Rows from block 5 of a small spectrogram enhancement model, named by matrix and row number. Each number is 128 + 32 x the weight over its row's rms, rounded and kept within 0 to 255. All counts start at 0.
After each channel's rows are labels from the 100 clips, of 14976, where the channel reaches its highest value: "peak in band" is the frequency band that holds the peak; "top examples" is what is common among them. Only what is clearly more common there than usual is listed. The data: drum patterns on synthesised drum kits.
# conv: 3x3 conv (model.decb.0.0.conv.weight, 192x384x3x3, each kernel summed), inputs 0-76

conv.188 [149 136  76 120 126 113  84 159  83 147  91 157 155 135  82  90  48 151 162 126 115 160  99 106 114 188 104 176  53 150 143  94 106 170 137  77 138  99 120  75 181 105  80 122 125 159  86 179  88  97 132 103 109 128  75 129 131 113  65 133 173 150 127 130 125 120 168 178  98 129  84 117 136  92 134  57 160]
peak in band: 4000 to 8000 Hz
top examples: muffled (low-pass); clipping; text has "clipped"

conv.126 [181 150 104 153 205 119 152 151 111  98 148 171 155  74 137 129 148 135 106 123 211  99  73 101 137 166 104 116  57  97 147 154 191 155 122  81 146 162 169 175  69 114 165 144 162 143 136 134 189  87 128 155 105 134 191 174 123 145 121  86 164 117 132 119  81 133 110 205 159 106 152 113  86  94 104 105  76]
peak in band: 500 to 1000 Hz
top examples: muffled (low-pass); tempo: 70 to 80 bpm

conv.62 [ 63 122 118  98  71 144  90 118 114 107 187 122 132  97 130 130  98 120 135 110 126  96 130 182  82 122 138  75 154 100 178 129 104  92 120  84 118 177 176 129 115 118 147 177 133 123 197 138 156 129 147 128  96  64  48 101 163  79  81 133 123 179 110 116  97 113 135 116 112 137 101  71 145 169 119 138 117]
peak in band: 2000 to 4000 Hz
top examples: crash cymbal

conv.58 [209  48  98 203  99 140 144 191  51 194 106  93  76 112 136  83 134 158 122 134 139 144 192 157 139 143 168 104 153 104 121 155 116 145 152 239 136 176  81 118 138  63  93 131  96  97 166 166 107  69 155 115  78  86 103 157 103 140 127 154 127 176 109 175  88 158 124 149 103 129 144 108  77 246 127 164 101]
peak in band: 4000 to 8000 Hz
top examples: thin (high-pass); white noise; pink noise

conv.171 [161 154 122 161 186 127 147 103 114 167 172 156 131 107 199  96 147 123 100 200 128  84 131 153 164 123 129  90 144  43 185  71 148 153 120 133 130  93 184 166 166 122 114 132 124 158  70 116 190 109 133 107  65 192 150 139 155 137  91 173  84 101  92 155 199 134 113 114 144 135  58 105 193 142 161  48 153]
peak in band: 500 to 1000 Hz; 250 to 500 Hz
top examples: rumble

conv.47 [183 123 119 137 123 138 106 119  51 120 174 100 111 117 179  79  92 147 123 126  92 113  98  90 156 111 148 150 109 108 185  77 118  70  69  87 127 197  82 114 146 173 130  83 103 132 102 153 142 105 124 124 118 103  90  84 169 135 112 101  74 124 142 146 169 157  79 107 132 133 121 135 115  62  79  77  59]
peak in band: 500 to 1000 Hz
top examples: thin (high-pass); white noise; pink noise

conv.19 [133  99 114 128 101 150  80 130 148  95 124 153 158 146 134 134 108  99 109  89 102 107 146 109 113 148  95 127 121 168  74 106 158 159 144 111 158 131 127 133 154 148 137 105 128 170  93 148 111 148 113 143 125 124 129 152 104 140 138  78 127 146 150 126 114 109 107 135 119 112  74 109 181 132 118 144  98]
peak in band: 1000 to 2000 Hz
top examples: clipping; text has "clipped"

conv.159 [162 123 119 117 166 131 130 107 131 130 105 131 102 118 136 159  64 159 137  89 138 145 133 129 100 148 137 113 154 131  93  88 111 121 114 142 153 103 124 146 121 117 151 127 109 155 101 126 136 120 160 147 137 119 136 135 190 142 140 105 146  80 109  95 105 121  89 160 104 114 159 116 121 102 114 165 108]
peak in band: 500 to 1000 Hz
top examples: cowbell

conv.89 [132 117  93 130 104 147  78 123  46 118 175 125 152 156 164 101  94  94  85  99 142 144 152 157 178  84 133  49 140 128  98 155 112  97 109 118 129 174 194 213 164 158 113 153 139 134 129 183 129  81 125 125  59 183 158 128 133  97 140  45  78 171  95 174 131 121 128 123 112 167 161  82 215 176  94 112 135]
peak in band: 0 to 250 Hz
top examples: reverberation; text has "room"; text has "reverberant"; bossa nova

conv.125 [142  81 186  96 164 103 102 111 119 159 173 139  83 176 131  94  89 139 169 160 107 170 108 136 158 208 185 100  58  60  74 171  65 121  56 144 116  81 109 103 158  78 148  93  70 103  87 153 154 101 138 118 220 154  48 223 136  99  40 102 136 121 160 119 148 125 124 130 130 130 135  46 130 110  41 144 105]
peak in band: 0 to 250 Hz
top examples: quiet level

conv.79 [126 112 123 123 153  90 126 192 181 119 102 115  90  93  91 152 102 158 121  76 147 140 145 122 140 127 148 119 167 158  74 138 155 125 127 141 151 135 127 130 115 114 201 112 110 126 148 152 129 164 148 137 133  82 175 139 120 153 170 110 135 106 125  85  80  86 123 179 166 155 112 140 118 112 110 156  86]
peak in band: 500 to 1000 Hz
top examples: ride cymbal; muffled (low-pass)

conv.130 [107 173 138 136 112 102 103  98 102 134  98  87  84 179 115  42 104 154  80  78 109 131 138 171  85 170  99  86 160 159 124  92 115 119 128 122 173 129 131 183 133  99 108 137 165 117 101 151 129  91 110  98 110 100  79 118 128 142 103 123 133 127 117 132 121  92 160 166  91 124 149  94 161 103 131 136 120]
peak in band: 0 to 250 Hz
top examples: cowbell

conv.133 [182  90 156 132 148 123  98 152 134 163  96 153  74 104 146 171 141 153 180 144  87 132 126 111 167 120 152 119  82 119  98 134 173 126  86 139 107 139  49  68 125 112 151 151  87 127 149 157 193 166 107 167 221 106 147 173 124 109  96  98 167 172 163  83 136 170 155 108 140 131  83 102  97  82  65  60 123]
peak in band: 0 to 250 Hz; 250 to 500 Hz
top examples: thin (high-pass)

conv.33 [153 114 165 114 146 142 128 185 113 140 152 170  69 125 126 115 107 109 104 143 124 126  77 148 110 153 114 104  96 123 143 126 140 128 148 149 146 129 172 132 100 134 130  70 196 113 123 156 108 129 168 153 143 145 153 139 141 131 106 126  99 114 104 120 107 113 109 178 146 115 139  75 108 114  98 153 146]
peak in band: 2000 to 4000 Hz
top examples: muffled (low-pass)

conv.97 [132 143 111 111 127 175 125  92 113 154 138 108 145 166 131  87  74  99 105 104 110  96 135 155  87 116  94 112 150 129 143 119 145 144  95 121 163 136 187 146 158 111 125 109 124 143 110 146 146  66 129  93 106 151  91  91 104 127 104 157 144 108 120 144 187 141 110  99  78 127 146 112 124 115 139 132 115]
peak in band: 2000 to 4000 Hz
top examples: march

conv.50 [168 168 141  64 189 137 122 136 109 126 147  88 109 158 124   2 127 101  76 107 128 108 169 125  94 110 107  74 169 132 172 105 172  93 130 153 176 115 156 231 161 137  80 149 134 147 163 143 141 109 148 115  64 127 156  99 122 138  89 128 132 162 130 109 136 127 142 100  82 169 116 164 139 108  83 164  91]
peak in band: 250 to 500 Hz
top examples: mains hum

conv.160 [ 85 178 144  86 122 110 162 189  79 163 129 109 129 145 141 108 124 149 152 161 102  82 142 154  86 143 177  51  96 150  99 114 162  84 123 156 139 119  73 113 171 119  77  83  83  57 101 101 147 123 164 142 129  91 112 178 180 135 109 107 176 178 111  49 158 113 122  73 160 157 120 119  45 140 122 123 146]
peak in band: 250 to 500 Hz
top examples: mains hum; rumble

conv.4 [154 140 138 158 184 142 110 124 138 113 126 144 165 117 117 102 168  99  67 127 140 137 153  95 143 150 141 103 110 113  70 140 137 148 115 151 182 130 136 106 131 137 168 166 107 115  94 136 142 136 143 113 123 127 134 175  96 170 137  56 120 127 151  89  92 122 121 106 142 149 143 154 140 141 145  78 102]
peak in band: 1000 to 2000 Hz
top examples: rumble; muffled (low-pass)

conv.152 [176 117 120 145 144  65 144 127 158 134 131 155 112  76 110  93 121  90 148 128 181 152 109 105 153 151 194  53 132 126  93  91  92 182 126 119 143 152 172 180 156  15 142 157  73 108 163 170 119 151 137 106 110 154 154 145 126 136 114  75  89 132  71  82  84  78 139 187 186 152  80  42 153 157 176  90 187]
peak in band: 1000 to 2000 Hz
top examples: cowbell

conv.37 [164  99 140 117 126 135 104 133 143 161  79 123 104 142 171 108  76 172 108 130 167 125 111  95  81 124 152  97 113  71 122 191 139  98  58 115 139 155  98 108 142 102 133 216 170  97 143 185 149  95  92 186 150 128  85 138 142 125 104  68 168 126 113 125 106 139  63 141 102 166 135  99 178 107  47  80 104]
peak in band: 4000 to 8000 Hz
top examples: muffled (low-pass)

conv.190 [137  96 125 156 145 106 122 163 103 165 165 126 152 105 155 160 152 159 152  70 130  87 108 156 132 149 129 108 117 113  90  99 170  95 102 114 128 134 121 125 126 136 115 123  64 132 150 187 171  77 143 131 156  49 148 139 164 143 149 113 163 165  97  58 167 120 117 147 111  83  55 104  85 142 120 126  79]
peak in band: 2000 to 4000 Hz
top examples: ride cymbal; muffled (low-pass)

conv.14 [171 157 122 144 127 153  48 116 129 113 149 153 102 117 146 125 104 152 149 121  88 123  43 154 214 138 149 147 107 145  77 109 126 139  94 121 159 130 140 107 156 150 162 116 136 152 169 123 146  90  56 141 114 215 118 131  91 133 132  96  77 133  79 183  91 161 124 116  99 145 133 156 213 139 101 110  93]
peak in band: 2000 to 4000 Hz
top examples: reverberation; text has "room"; text has "reverberant"; closed hi-hat

conv.87 [106 102 143 147  67 115 144 203 142 162 152 148  40 136 132 158 143 228 225 147  85 105 128  92 120 102 146  78 137 134  71 149 143 104  86 150 145 121  93  68 124  78 174 145  34 132 167 172 181 110  82 167 178  80  92 121 137 100 161 101 157 182 130  63 152 116 130 100  80 190 102  86 116 141 126 106  95]
peak in band: 0 to 250 Hz
top examples: thin (high-pass); mains hum

conv.65 [113 102 149 115 184 105 133 169 146 151 145 162  94 114 102  96 109 138 186  81 172 150  40 138 131 179 154 163  88 116 132 140 149 146  90 125 152  99 164  90 158 154  94 107 181  66 108 137 130  98  80 187 118 179 124 177 143  87 126  94 162 125 156 122 110  89  83 190 141 141 135 103  94 101 118  96 123]
peak in band: 2000 to 4000 Hz
top examples: cowbell; muffled (low-pass); tempo: 70 to 80 bpm

conv.67 [132  93 150 140 130 111 105 148 146 137  72 144  97 109 127 188 164 202 164 130 110 145 126 107 142 133 142 141  78 129 102 138 115 131 148 114 128 112 122  72 115 107 131 176  88 123 112 137 164 167  87 144 210  96 123 152 132  96 117  94 129 138 123 121 129 174 116 111 152 120 119  89 102 136 112 123 128]
peak in band: 0 to 250 Hz
top examples: thin (high-pass)

conv.51 [120 132 119 135 154 104  69 123 151 116 145 129 119  90 143  81 101  90 135  78 156 175 143 166 107 175  99  98 143 168 151 109 104 174 119 105 143  81 123 156 125 124  92 164 145 167 120 174 130  73 147 113  85 142 101 179 124 117  99  94  98 113 110 121  88  59 164 158 121 109 115  70 121 125 108 127 117]
peak in band: 2000 to 4000 Hz
top examples: crash cymbal; closed hi-hat; tempo: 70 to 80 bpm

conv.140 [ 97  91 129  69 126 169 113 120  79 168 150  61  82 181 127  62  83 199 125 148 107 120 131 163 160 146 106 148 116 131 100 169 159 150 146 149 100 119 108 105  54 186 129 100 121 183  76 148 144  35 152 120  90  82 100 107 170 146 142  91 150 109 139 116 143 222 180 102  98 175 175 196 111 187  46 106  60]
peak in band: 4000 to 8000 Hz
top examples: white noise; thin (high-pass)

conv.5 [132 101 172 139 119 157 134 158 121 215 128  59  33 109 159 110 130 170 130  88  61 145 127 119 117 148 119 124 168 133 128 187 185  46 159 185 109 126 114 122  85 152 137 174 183 164  68 111 211  81 116 113 146 120  51 133 143 132 112 110 149 120 163  88 173 201 153  73  26 163 181 137 143 147  37 103  38]
peak in band: 0 to 250 Hz
top examples: thin (high-pass); reverberation; text has "room"; text has "reverberant"

conv.3 [ 87 166  84 124 102 145 127  75 162 120 150  69 148 126 155  73  71  91 133  87 125 155 153 132 102 116  87 100 149 134 183 107 105 118 137  51 140 154 141 171 103 107 129 123 109 149 118 176 139  85 114 116  61 100  80 128 227  92 169 158 110 169 107  84 165 107 216 129  54 117 108 122 126 100 140 104 164]
peak in band: 2000 to 4000 Hz
top examples: crash cymbal; clipping; text has "clipped"